Weights of a small segmentation model: width 256, 51.2 epochs.
Rows from block 5 of a small segmentation model, named by matrix and row number. Rows with one number belong to one neuron. Each number is 500 + 40 x the weight over its row's rms, rounded and kept within 0 to 999. All counts start at 0. Numbers have three digits each.
Before each neuron's rows are labels from the 100 images, of 14848, where the neuron reaches its highest value: "strongest on" is what is common among them. Only what is clearly more common there than usual is listed. The data: simulated fluorescence microscopy of cells.
# fc1: MLP up (model.blocks.5.mlp.fc1.weight, 1024x256), inputs 64-127
# fc2: MLP down (model.blocks.5.mlp.fc2.weight, 256x1024, transposed), outputs 64-127

strongest on: out of focus; long thin cells
fc1.515:521470412564449524509518424500496489531527574566462467444502561471463473502491544519505512500602510503464472462467539468502577467486502511494494505611476545572512566460451535497462501465599566
fc2.515:529486467494593455437526542442545484495543517467476491530514515470486472465502487440471502513444546494483563541525453467515461516559536495514513490417579453445549441523577530510548543487548583

strongest on: long thin cells
fc1.712:517458499506524491555591492495493460562523452457501502566572437561599468521442516460590479481498566488492559473505518499502462515554543514541572488530436477445492473473579492584492449455527534
fc2.712:485548441512533495534487519506475451505501430500494514448587520561537499505422495515463469484546473526536501543507571464535526504447420546438480482530531597486482545440517451428539512519487526

strongest on: crowded; cells: ten or more; long thin cells
fc1.353:556490514533450451433451501555529534481488476581510466510505464442467435547540469442495575576557454455498494477503466437453483461484510556521538479477552555498442500550499451581582472454512522
fc2.353:495479421514520540489542538567455461445496453476511546525553439489500480473474487448507462529458591545476446490492487580575545479491505509493523518526525451464517494480487473365499535492553453

strongest on: membrane rim
fc1.50:534559548490489532554497495540483484446563562582559454433525451455558445513502552533520514530438491512486478463472464465493528488523535474540520477524617498534456472560517460501465473463450484
fc2.50:507463492528504496494509483546547541503495493460446539517473555521503536440412486446546519481505519445488468495498477461505476560531469515546465507565430534433554532567455531548542485583435524

strongest on: yellow stain; ring around the nucleus
fc1.600:509507503497507490518503501495483510478484483493493452497516496478568499494531503463491517483479485490526499487556517485530521481539482476524493544508461506496532455487524474534498502521508471
fc2.600:474415496472473534508518572490503480524516518533490518522516480541439504537466522489520516481527478511439563472458486501523510488536428537484465473510550509548532551480517516532491483490502538

strongest on: dim; fibres; vacuoles
fc1.350:451499505502473433476438474568482530512513543616478558541480512519494534450540434483551533477429499510515519571447519573472546490501475457530487475540524513531572545587513513475438464506459517
fc2.350:460435536509482499581533490428551477496489527433519479468517512463453553495457544469453485456566439501457501488528390483534482469472572527500518493498396478531514538460443476476531532467515468

strongest on: ring around the nucleus
fc1.559:527517548456525514534508550493550535494491500492516467537498485470449480468488514474471484528493504537488588522555486515528501501476483520515571511490528526491474487486532459488517386552513532
fc2.559:441440495515559475473548557507509498486432514472541530476477500530506439506486499510501490415507483529540484383498485466453517499497469468491398545471445531493530486471484537497445541505514517

strongest on: cyan stain
fc1.251:512467455527450495462591500480430513495465456463458525488569527458519470512496519495481462592466442497503516441456497511528452424500515439527456441439526566460455450476469521381486541472507495
fc2.251:491476499527466461547442455454551577542516502515548502523400450547493497451576512534498467435531546455520530488502493501463506530546538493509497500484587426497484489470498495555525442509488586

strongest on: cells: six to nine
fc1.446:528487610467497455571496556522477474482513563501538471574464518439447554522443522482494548460530547479553501504488551440465406507460516490513479524479509540541477455517527450550462454537470528
fc2.446:434536460518533554496531452440489552502518441528490493464487526462508414490516463562485495549509606485460532507504496559537537521483634497492457534551492436544468509463485517491536491479566470

strongest on: yellow stain
fc1.555:539493499490477502535478551514553513416466458519534539479517502429524455486473532492512412544539534491476472449454444525458477538468481514511506461513459501546445593479494430496475458561489469
fc2.555:520526451502601554462499521470492511500561521486504500528448496524523479478495493475524536437470505490584493506536465427576498448550575532388472541564496516454467524492566525550467450504486494

strongest on: bright spots; out of focus
fc1.367:533448499531475513495484527464496502475470481524490537499515417466477509486482471556516502614461511519479507525478537504510486529498528440499530500502481497512488507522517470525480467416529482
fc2.367:468567517542498416533474476524490531451503548469492440518568577429537432476505568531543502473519445539475551546477431515536489538533480428514389422477527475471471441491488453456525527452481494

strongest on: cyan stain; vacuoles
fc1.592:460505467527514493480493447480475472552447535540431476461478497521489541518388456512430559552477463461501527521572495549454468534537541429461482435492566419543535486578494526512385543433430521
fc2.592:429489560447520537472506491536467509451516438501484468530520518428508467509517565510523443494523505489547473500432497395518525468455497567523507605560517485492489507480554489499446433462508492

strongest on: red stain
fc1.554:511508589457499565521461497409495463438529506467529513513495555519510579440542456582392503466488459451442522532481545502535484495470480487478425574529528413522501459547458542503533466479482436
fc2.554:484508516418533530480537508549534503478478431556495512439478450525516476526503465552605504497488481485525464409516487546481509530473464543449504480489463508510569450397589484474497494484506589

strongest on: long thin cells
fc1.434:471511571537459515518529483584435538469556451506507500518522524538480566534539491554511525498460510549501548513504520506473514522515451419552497518567420481521469467510518448451507502469501570
fc2.434:539492452470539466467496518462509495463436509550518545492439433384464560473453533557514519488437483566452432504536449501573467490503531550451485522473575484570549512473487533505537493467502449

strongest on: bright spots; vacuoles
fc1.240:503531495485521424524498482463524482453517433448518548522451478552530463463528484557544466475495445513494465476455454457524528505534515576491528497527500501477499503544485477481538556481535486
fc2.240:479507507420485508452446464485454548530508518488482487554547496555527508451457474567456592460490534467486519498527545447468483453477509473458472523446414475513501543481529515471557465516481512

strongest on: dim
fc1.633:475469520538570506471513506452446548544531479436500449510524490554468482508484486482476485456488511455516457519416529581489497540471462499488511551540443495544561385414529525468443560555489511
fc2.633:515418545551519416497487454505512482532522490518520488566504475481491542443528478531548525510455498478463539501539522531508504382458542511487509492502448500434531579492444509521511488553543465

strongest on: vacuoles; magenta stain
fc1.622:473489549454461473497495430460566542552518496480517492461452481494564559468472436511525488467455501445550531447497564474513495508493494461512577481428460510522553435513478559471471529431544505
fc2.622:561435463564495485455548570478461516413475505466446532459501486522550491500506599509435483480515491456487458537470496470488531527463462467545469529523511493465502488470461467502558483482499523

strongest on: dim; fibres; long thin cells
fc1.89:474522493510475495521532482513476478483556583531434453387520511474531494537511436454491536453534488524577516516450509481515536509455506458479516535529460565506483530466540527543523489531480425
fc2.89:532566514498555481504548457499487500525522526590460495521463492485460525520464483501573478517484475523446519452559484464541506517487477478546442534500544503494428465543423472395494541407522569

strongest on: cells: three to five; membrane rim
fc1.105:486579526428555455562450432524457453509542530554510523522558534530453543483487478503469460468584564495520538427481560459570498533487462508452459543498499422512538357524420503517524524529507478
fc2.105:473468496492507560494555542492570546557522455492498530467438463453490422491519504494493535516520454517544420519510484445530444507512564504495501520399411520504503538466455493487509514489515462

strongest on: red stain
fc1.388:522440539527531499467515490522487505473482434498481541514427496511485557493540536493476536534510497506542487488513591510538465510502481538521558486524480491480513536477535479496472469490507480
fc2.388:504460440477501525485492469493543507490456520504525434550516455480530507480473537495509485477477473528483441519491464553446536509528479467418539479512520513552523502494492492526550459507511604

strongest on: few cells; cells: one or two; bright spots
fc1.16:544536510481514466485404510462518518458521533498458489521515466522444477515538479465486537419502551478487561484585553521513494476491538496473544422531545528521507520482519497516520496476490551
fc2.16:477446520499549514507550521521516528516418506483506498484497388480476471430541487471473466584535455480510429522452506518474444463469460528476535539472593507453541503518580496540469544466506475

strongest on: fragmented nuclei
fc1.65:553527514523478489446494402502477465546508478453507458461526492518556484451513479502491481505523543453488470489427547510482511478539497486554485540464548474489540448468535566520461497500519480
fc2.65:440411497534519540548509572508444550477488526525471485523476446486504515525507487506499524493520459472517492495565436472522484495534516501470486435477528554504408546538578501504508510491478512

strongest on: out of focus; cyan stain
fc1.482:511592587527424402504458511528531431554497533540476502445489517530512554517481523542526477524469438569525536529559504470491549475538540422529523469501537461520510479454539468474466511474502470
fc2.482:540509473504519524487433508462518581463511491484537521530396447497536504425525504575479492461496466543537483476487428499451433539500483391571471438495513492524485512525484420502513493536476534

strongest on: dim; fibres
fc1.590:481518526492521468508479492490537479568529531535470514441478470491495488478512404547504470481529454502507542496434496528515572478481486438474552471511554522499513492545501497479469540532425467
fc2.590:507464433526515477512477533528493515486512482567481490466562567510427544461538483515504526518473481495458432507575505429525506468417511504521495527502484519492464493429499436495557490507485528

strongest on: smooth cytoplasm; green stain
fc1.160:470488475514514486495513549476476439496505483518444561534433479472470593433461488526441564466454527486489521526510495516486497506553479515510434463526473486462460496486505481497496470519476496
fc2.160:510451538445530522511531423572500516497476461437511492460541531496547512552457505451547518513528490523517527428423471547486529476521474443485513493548578540523506440436533510526464489521510546

strongest on: vacuoles
fc1.203:507503450448445548534493520461501609544498477568515553435454545476471554509489517463498508441423487497460546453513507505473497475537528483469517527562453488448517507586519525537483581431499466
fc2.203:421476555497594519563514482511465490479537488559501495498503477459458466491508482572463427531534537467528437462445551522548537488487503504517507530440508527476532509511489530482456479513494513

strongest on: cells: six to nine; fragmented nuclei
fc1.201:541461467494540455460461507497495542485488566534478556590479459547501445477524513497510417522475510476485524506421499525461443577459513504550447516574565506512495454561511492531481474556439510
fc2.201:474400515516538570540524502514487502470525427473554457508479520497449501489453527534509523472537421583513483509565447454490509444455526508499469522404506493495553542424567449474533499576451479

strongest on: membrane rim
fc1.173:476494418532502482471516471407492478459500472497438554517490495476455548577478531486487522534473661532564487526528520443505433539445537514555474456509519512411501494570487467518542522546472398
fc2.173:462531504486453537533494455592494521477503526575525522515533513470498495516499519482444509497503470445427488466539569483533467540490551498461536512579496527516525532520427537520448491510546508

strongest on: dim; long thin cells
fc1.55:579525524475458526498462553524535561590511527578479518456494488484499607509562540471487565524526467514471452567496554510496490512480435472546396480512448442500507473496505468521454536485470471
fc2.55:470458582495556441514443423553434502509587422467537486535553510498449553474424530450512492456443479573467481503501480445519503485509518500472529467573570524510433535486435480482544488467454555

strongest on: cells: three to five
fc1.115:475486543501571481506504478526471481463512460512512491433520499481489545422460513456539487573506538463468506454526483466469475432542480475508461528509539480486551371575458460446480492507492478
fc2.115:481421458536495477512475504505482430513424489501506506528470456452515518518456528505540507486577508493499484492521484488508516549523461490473524496449535550429423595489500519508511414499448510

strongest on: cyan stain; long thin cells
fc1.23:520522523518447525461457484515515461543456509491561563409515541453481475554463571475523467563486503539521526490527479538503565440505543467496483533506494509499490429505481505526526505505496449
fc2.23:468482463479526507517502505485551645486511449527530511528455393470556511402552501557458513466491479517531424484483478459484464521494568459506473538534545480434561572499485423483507434523515590

strongest on: fragmented nuclei; few cells; cells: one or two
fc1.624:495530497509538456493477487417461521535592434546554498493469508550520467497455489435503509545525489494500540556415463471538433530526469449542507502619459538515488455449493510434486550490477528
fc2.624:493488523620516467517500395537589457496537487430476488529553476504576486521547522446503492508491517500515380509511524488510458479517491531510522484429477491548486477486551527507520444528525519

strongest on: membrane rim
fc1.132:489521471501502510522549470502499555553496468537493510491513521553509451525407530540490547502533545482506523492522537459577504526476473507486548450524497511444530498466522486498519457513539507
fc2.132:556493483508525473488488541511505500458490539449408516500478521501517550508549533604429525502499449470539490523494493552530495471534535539505545484424492461492487473570456567469519594536559521

strongest on: crowded; cells: ten or more; long thin cells
fc1.265:442481500565477520456466496495491500492509412455505480556581464475455520482497518476463528428528565523531463527515491525500531441468452581520494496494499518531514486448488486501482507446450511
fc2.265:532550493475440489503473425528467528472518546536518551482494471513545500565489459535510527488483523465514519494516503493524440525455496497483435474488400519468485540500465537490595533611408516

strongest on: yellow stain; ring around the nucleus
fc1.529:482488460517490487532494495501500516503484471484478489501507513518484308513489491512512475524446533522489474472521504497528497471485546508502549489511489534507488512488496505497477552515596487
fc2.529:474450492539532513402532507532526513524507465505528479559489502487497581469497532537487503475550473514529468522500487433505517545518413455488510518450499465514494497500513451520555398489482513

strongest on: few cells; cells: one or two; ring around the nucleus
fc1.508:538540474499510497532502574458477486386581476547472514485472597528487505482494499483499498518471438443476549544466475511532460527440480452479474455477452448541498497539598452487504546512487478
fc2.508:480495463496532475495492483468509477475484476560506479483589458557540499524540475426473481525510542488498458467494507557473514449487490516523454583469531499552476462508534579500486494452442552

strongest on: ring around the nucleus
fc1.145:480568516414524538502484500486431530456548567434560494566516503583539400500491505503465493492513496469458559527452499510502475595475516515482459466536597505504503476547522504513474469437484505
fc2.145:503402565476507538539554539515504497491524501509494471494478514461478487498480520503513508539478469495481409464569464460489504515402489542568474492428477527524514477420595460466478467527489562

strongest on: bright spots
fc1.78:463508476444468524564480547554483569537428558455477529513487459488489541499446435476520489563469564494491549539477521437473434500462507419463524513487490479479479473598492509514557460495524439
fc2.78:511501543534559559568503467471518474483481462511441499515495467517496383420510503455501447558459567541505449471426453468501471486555473465488509433479473443505427491565452512460395557497505503

strongest on: crowded; cells: ten or more
fc1.698:488497577405550527511506488512582459458522482530534505490507487577490497526547515497492451501498477510533506502451563522496480548446528528448459521545495530482578495494538507481460446492503507
fc2.698:577518470494454491511469522520474518473486471504504470508427494521519484496441627464518411545475598508471551540478504474462511479467494558533501415498484459551463490484496560539555511545563539

strongest on: out of focus; few cells; cells: one or two; ring around the nucleus
fc1.124:517517582493552505397511501498484535504532609462457579430474507543438443538502415513517496509433497478520507546432506573542484512520529560542468440565487543480492530480480520504505548540498536
fc2.124:449503514528480492507445518514449535493554456486507474491552474451504491543485556463500532485602461531460501516535536530529546501473505445497498430537534548536453469554490439513525522492480494

strongest on: fragmented nuclei
fc1.84:502515486543554442465498520498496527493486495502579476581494526530525375514517473455447472466514544486465437514513563580496535466514466536497475522503542526555528538535466491495501514504461517
fc2.84:429448522483493553512472526491512536488541503526491534447546388491514526538430514450543556493473529465554479487503496478528560482490477465463477462550436510535466457543557503548556508533558505

strongest on: vacuoles; few cells; cells: one or two
fc1.467:451492542513524550453462469453514511524471478546487500475451486481503638557474469498362581542560481475453548484468504482446477544473498494528475513468507479519473485502504551493509477452424496
fc2.467:493491567537466426487513522466446495455485475497528502529595444406488509453513450515579471532456549516486483511481490467543566462444481491514410483494520426450500466578481484481523503500515504

strongest on: dim; fibres; ring around the nucleus
fc1.20:510526513501417524546473508446524490493495485514481442517565427458536433480502538540487498482491490445500411502531476439528504474404548505427496545583495488489441493482472563501494530475435520
fc2.20:379445497438571524503490561496449423469521492530480524496480530519428483553449534452496467538520516460552546443506546509497422513511546523555505434538398528517496477527580452448490460544512446

strongest on: crowded; cells: ten or more
fc1.512:527564481540491473489571509511552533457497472490534472503541508506575576469479490553570554473637502498515515517481516449460553575494498481514427540437441564541497543498547455512504491400504561
fc2.512:478539487496501483519525538469536520509542472494491384501565518426535489500506510518536513486464526542498439463513532456494531510514523462424456537430519511537392421518578429500570448488513522

strongest on: bright spots
fc1.471:543508450530479443583474533554531400516514522465457534549495481480490537541481437519519469569526479467536538471487517507560568506491514503481474425485550562486495464374482489485509464461550564
fc2.471:441488540465510486478565452501497512503487491577537490492473534500481526442464485436490514448471549495461471478510504484505469503386454522519534527488486480569583530568455447491577577543539532

strongest on: smooth cytoplasm
fc1.59:491557492464503552453498449590516493576633539421477444549520453482599530460564464549541416579483509505493466517521512471517540547480549498536469497485523505548528510450432462541442478565527485
fc2.59:445533527491590505520537473473454502507442551573536568461482535509443438535472512509456487453470465500577445439502450562516488461528502540499543522539478513502417513487582493495503516577543554

strongest on: crowded; cells: ten or more; vacuoles
fc1.210:530493472488447523503488521503519547490491489462522548509532538542520550518508524536470514476467516485490531529507539506464509504474465530534537503538478502485494499496492462476444510501486512
fc2.210:480516506508579492491474435536455467472533434504509464451428435386412496533519486554529494514573507523481516437460468575519490470454399516514522470460532555529494560435476488546569463504467451

strongest on: long thin cells
fc1.360:498518496537475400524543464506499413511488528460472373531485529489489562512454559431557527352616602463528612539495503438481495429497480518455486512500480502505462486501520476543461538483422565
fc2.360:518526427432539568439558512481538452452528478542526575472478506502580505472406456460500546492478458555499476526541599488483524548474505481506507475490545560525488538519449580420527536496491423

strongest on: magenta stain; cyan stain; smooth cytoplasm
fc1.593:546482530529519537455511532496487524520512568521524502517611548503506513505460479511450467497487537449455487536525488451447517508525477480418537528438513471407465476539498528498458463440500520
fc2.593:482496478409487558475478470470553478543476412538485520533459548456516533544512540498517500563478494476478483482456578587535456515553446576496557503531447582536546508487510520513477494544484451

strongest on: long thin cells; out of focus
fc1.77:588395521511524544405520505524544513455500514523570499463562489477487538514489498458456474512484457554417546448533529488468506520499476512513473535493512565519471463468487520509468449445467442
fc2.77:456533562409486490542536522486520466476513478496496541534513531463520511431494487545498502494523482600522513566479435493503525483462489444460527574463441438434610581521489494444486514543548510

strongest on: fragmented nuclei; ring around the nucleus
fc1.547:579528493532527515487496543484496555513470460453510519513468489511520466526498496505505463501549492527520474520414563538497531524536522447539526506473566552560456503618522523459460439563436508
fc2.547:440465537466453430441472508494568479479502577532499590537516566430454449505474472526514519495459620509486537532575516490533439489542534489495420470511412467463487560445374463513581519554487426

strongest on: yellow stain; fragmented nuclei
fc1.705:497488466519470488549492524536500474545452531522481452489478521508488357478492529480535470528475481497505497495510509523514522491494559489524610501538500502497553560460491516488471491536564476
fc2.705:526475506537525596477462496510511540534525540446512529594543513510425520604533428530503501469498479459482491513452479506520501514537448498478470487514499477546459454491450506528525537509458526

strongest on: vacuoles
fc1.726:429499522515504466493470530508479484584510535530447535551514498521507418489502518510517502457494520447537449458477513466519484486470523515455557469532519501492539472452545532531463533463557456
fc2.726:530516537539526496467537462456571436544463445434494436451619512537518437536489547490513426432528532478501497508493472470482450531436535477511522537464515475506497499570499484448444442471523537

strongest on: smooth cytoplasm; out of focus
fc1.736:511453512547471534533532545490484513445497460497593578574462527538498478525479493517509579497481484453497518498469531598462559480520538470483460504471541492515497530454451545450492476502492490
fc2.736:437523478607562486518442547506484544474463510495456525419561435480550500571422469447540456475528447465474433471526477443538516463483400548480473513546484491491437494528546508513521582503544472

strongest on: yellow stain; ring around the nucleus
fc1.28:496540527495500478520533506473454536542503525475481491483514504509491472515497472467507443443470502506473450503518461490506499497497530535527433485466459548515471477466538500519471504506462473
fc2.28:501406482526488551500433461526540443521525485488521554512490487538519514504480491434506624528511482493561604495531520524504525465505460482446512514491589432468520501632457501499542463512447547

strongest on: fibres
fc1.244:548555492527513465511493493556521529515502512480529455496460477500469333482466524544542386474499553461514481468512432532512475477540567510545600462495514521522482507511508526522469475490603477
fc2.244:438474542503538544475499486486507414570469414505452524523545506562525505537541452558468588508513421502487470545510568440495531511585564470439481516458514492523529520476512480439546493499520537

strongest on: cells: six to nine
fc1.609:540425513473528462440537505490500496514499482510543567579484462488476610518530491487446510492553534482468560502491493489515533508505464532567401501509553542482540542507509506502524529559389460
fc2.609:440488543495524506439421489536449537477574560483492513525623526439506381534476461506521498511482479476509479462500542522491444521537563521572542474543532498505492424461513420433424493460482471

strongest on: few cells; cells: one or two; fibres
fc1.502:434496518490477481519511441409463499508522412539554525522465499421469520509548444588509405505494531522460570483567468482470581511527496467488508506502506465583571537482550462480484547547412524
fc2.502:516522418512514517451510465489563495464441600509450458506504478471639486501502508536538513526520442456604459483516539560534500474520458556522486520479555594503497394478502520543533449524509486

strongest on: long thin cells
fc1.41:494466493498444472557463491470487402411407486460510582436523460550560466541511462454559496496481549521514534526496542532555458598453603488570548507544469507439478530519558538530466440514502454
fc2.41:489526524533499529406533536510469578551549549531522436575463526478378477533506485450514463436504485462514462442495483451491515492450463495424465488484455507474480507548511457516532537483496556

strongest on: membrane rim
fc1.612:557478495524467509534509489466530466432542447506444475516522510434487466528510554511502505473500429376493542428553508437497464541473510541526517538528515563436477528475511619461456484472498590
fc2.612:475537539437540484484460487519464440508471430529553556531574438487428501552476496475551488501492571503510509505488508496521495560436497486522455480552477538538494440603444455450545476487518411

strongest on: yellow stain; membrane rim; long thin cells
fc1.717:511545529536513487540512560554517543532522547426465476581469504505428478517503501475523516500501479565461520484525491413560582470430534469504533499455546457544507564459505441587534559576535529
fc2.717:455448519458557511516504488490469493505595461452563495441502466441549501439516490554483499492381491523540501475558417479529506512443446524551488457478467573513498515490531458558553487469515476

strongest on: red stain; fibres; out of focus; look: long thin cells
fc1.351:509424510450466463546494478489455483449543507505521560534522496518512510497531411495496421454515542450552549542444486504476542443463511561507436468455492503534430531470504495490495488453522515
fc2.351:507542553529479475522473452512465494451498594514469478493442567545492530505532501444491484515520522470488550496521519556516525488473432470451601505581517454511476530443459455483563491541517490

strongest on: membrane rim
fc1.85:502456533507521459449463472536506523501475557489491478489468469486510385535530473472468475449455515531536383502630528541413484472527553514508558515508487501466505540537473499492477476482579507
fc2.85:512507529576461567477503500504531432538502482468519517447496516496450485487454460613519445553546495450503527542431488501539482509559503582537512482460548499568547438522485499464527474468468445

strongest on: few cells; cells: one or two; membrane rim
fc1.429:486571619476438525502454511534427490451478538519538510514507507546536478511546460471510525476467503520491472552473513486470444554486512523587418448517448534526524488539485486518477498477509490
fc2.429:478480437455524478514477519440493515485524472530493545515563489474447472526482539481517519516476529536487515515474485496524583486510486471511482500548556494530433441444446406468479515470500523

strongest on: out of focus; long thin cells; membrane rim
fc1.256:462541537457436511481473496532517526478545535524530552561469602545504513486514504490462519530427470550529546542611485505436495536451489499532494439496541509436536527488506506532504487526476557
fc2.256:515511534461589490559469530455459509553483441428405529538483555466532540512498431521534515511574580589517470513439461546457485407493488505477470465515422479535457498480486520509465552510513456

strongest on: cells: three to five; ring around the nucleus
fc1.220:532543490513488426536539529505503550508476513483465500533525526555481404464485471488447410478492540534481426458452475489567475471489502484544524486573534490526554465458411462489567491498515477
fc2.220:455500500528539481476508428470572430474608442489415494455468440541554498507498540480575522560557494507472521506535547508421522552510522566450503530416465539493479513458500445491438490535521515

strongest on: long thin cells; magenta stain
fc1.294:595486477495457496536486466499520465492493562510529558520549528462493478459534467483479513549521503463455570441588558538555512531525597581524493513522569525505498541432454543572547503505539491
fc2.294:403517524539483461552477487462386481540540536437529503502454464527571516520467538509522480543504553491518511505424509495492535503540480450513460530447540515577573471511509535468524430483480498

strongest on: bright spots; out of focus
fc1.344:596459549508416496509534597475409465494487497557488491495466473448496481509509439485487552533467558520450501560496530483468469529559510437449487505451540526432542537498490493489465502483601467
fc2.344:502560506470527506564460467528498524498501528459521520506532525522524558549478577476500476502464468533461499522518454478536549467535532512412487501530496507522509516551461490504533499482529528

strongest on: cells: six to nine
fc1.760:541477506443470493564469490521459458421486429399493556539532460460479564579489562454627469524454560499491491473523469501499513450447571525476539493500478513547492490584494459571484449480582465
fc2.760:496555447515496524464553473477474540500529570604535464546449529484452465482521442478436473552504490483519508451492544518432505582491528608539501504560458465477495463473489516511405507503514540

strongest on: ring around the nucleus
fc1.109:484506529532472475468547484439501489446438516449525445551453499540476482499478558486542473477552527540542486570523513420489488495527478512415515515552493600533524473535543463499555496502527468
fc2.109:491468467439440519520492488501464575561505452504544513517566517477553556524522535512524389496436496572520430521502459459409474506486538479462510542505469492522550469456432489479461514399489468

strongest on: magenta stain; ring around the nucleus
fc1.428:480505471472462508476539502530445496491499467529522452494506520487512548512467517464533562506571494524467540438527490486538550517485451483514525528494500417490539538537517494514548561563450524
fc2.428:499490510527501461545455424473489481504481514497502517453467456541508526517588436405539429483462475521519540505502507523517477464528504507487497589508475528542483434507489530487448446540429536

strongest on: crowded; cells: ten or more
fc1.497:518478510472522501490482504546527487527504535477429470474506537526435412487487520500548493471516554537471437536485500523456507500525448529483495497444502504533503531475537514450456521535517478
fc2.497:497461521450550501451449523562456562526486461474502525568480488566553507566507469464462558516480493528505506534524559485483479511508529538521508460488579472469518540524416449475509523493432497

strongest on: fibres
fc1.498:499493516502538486499469473427537458474522542474523485560512478478503541482534484494511512492476507517491526394466494424576500494426498509541532509575484601479545505511405481521473451435460572
fc2.498:508517446409539546542512499527505508472491461579480536497475540512466487530573513515454543465491488478453483523566470503478529493471480477483523497476458455481510505481511552532470576553546480

strongest on: few cells; cells: one or two; magenta stain; fibres
fc1.443:477507525509494530463516473496458484501527471420477495513545537504512469488476497530539379492519501448573539489559504547480538486492551458484557552454494475559446487534516484482515445494489484
fc2.443:524504407445510476448497521487515503509467523512523534523460540486472511489518511490521540524518428504523501472522513514496527536486476498523556466436427492592508481555438506540499557540467462

strongest on: long thin cells; cells: six to nine
fc1.70:533504489490499470494509535487528503504515474506514552529577417512502542509477418545431484521490494565579555409516529414563425537458569512503472537529569533522456423391507545561495485535458521
fc2.70:437436479537519464542574483408429452490563493524512501493431487481496585488526533572542498504497514534423507470496421500558555511492479499441446504455430482523540531500495455481553540514482482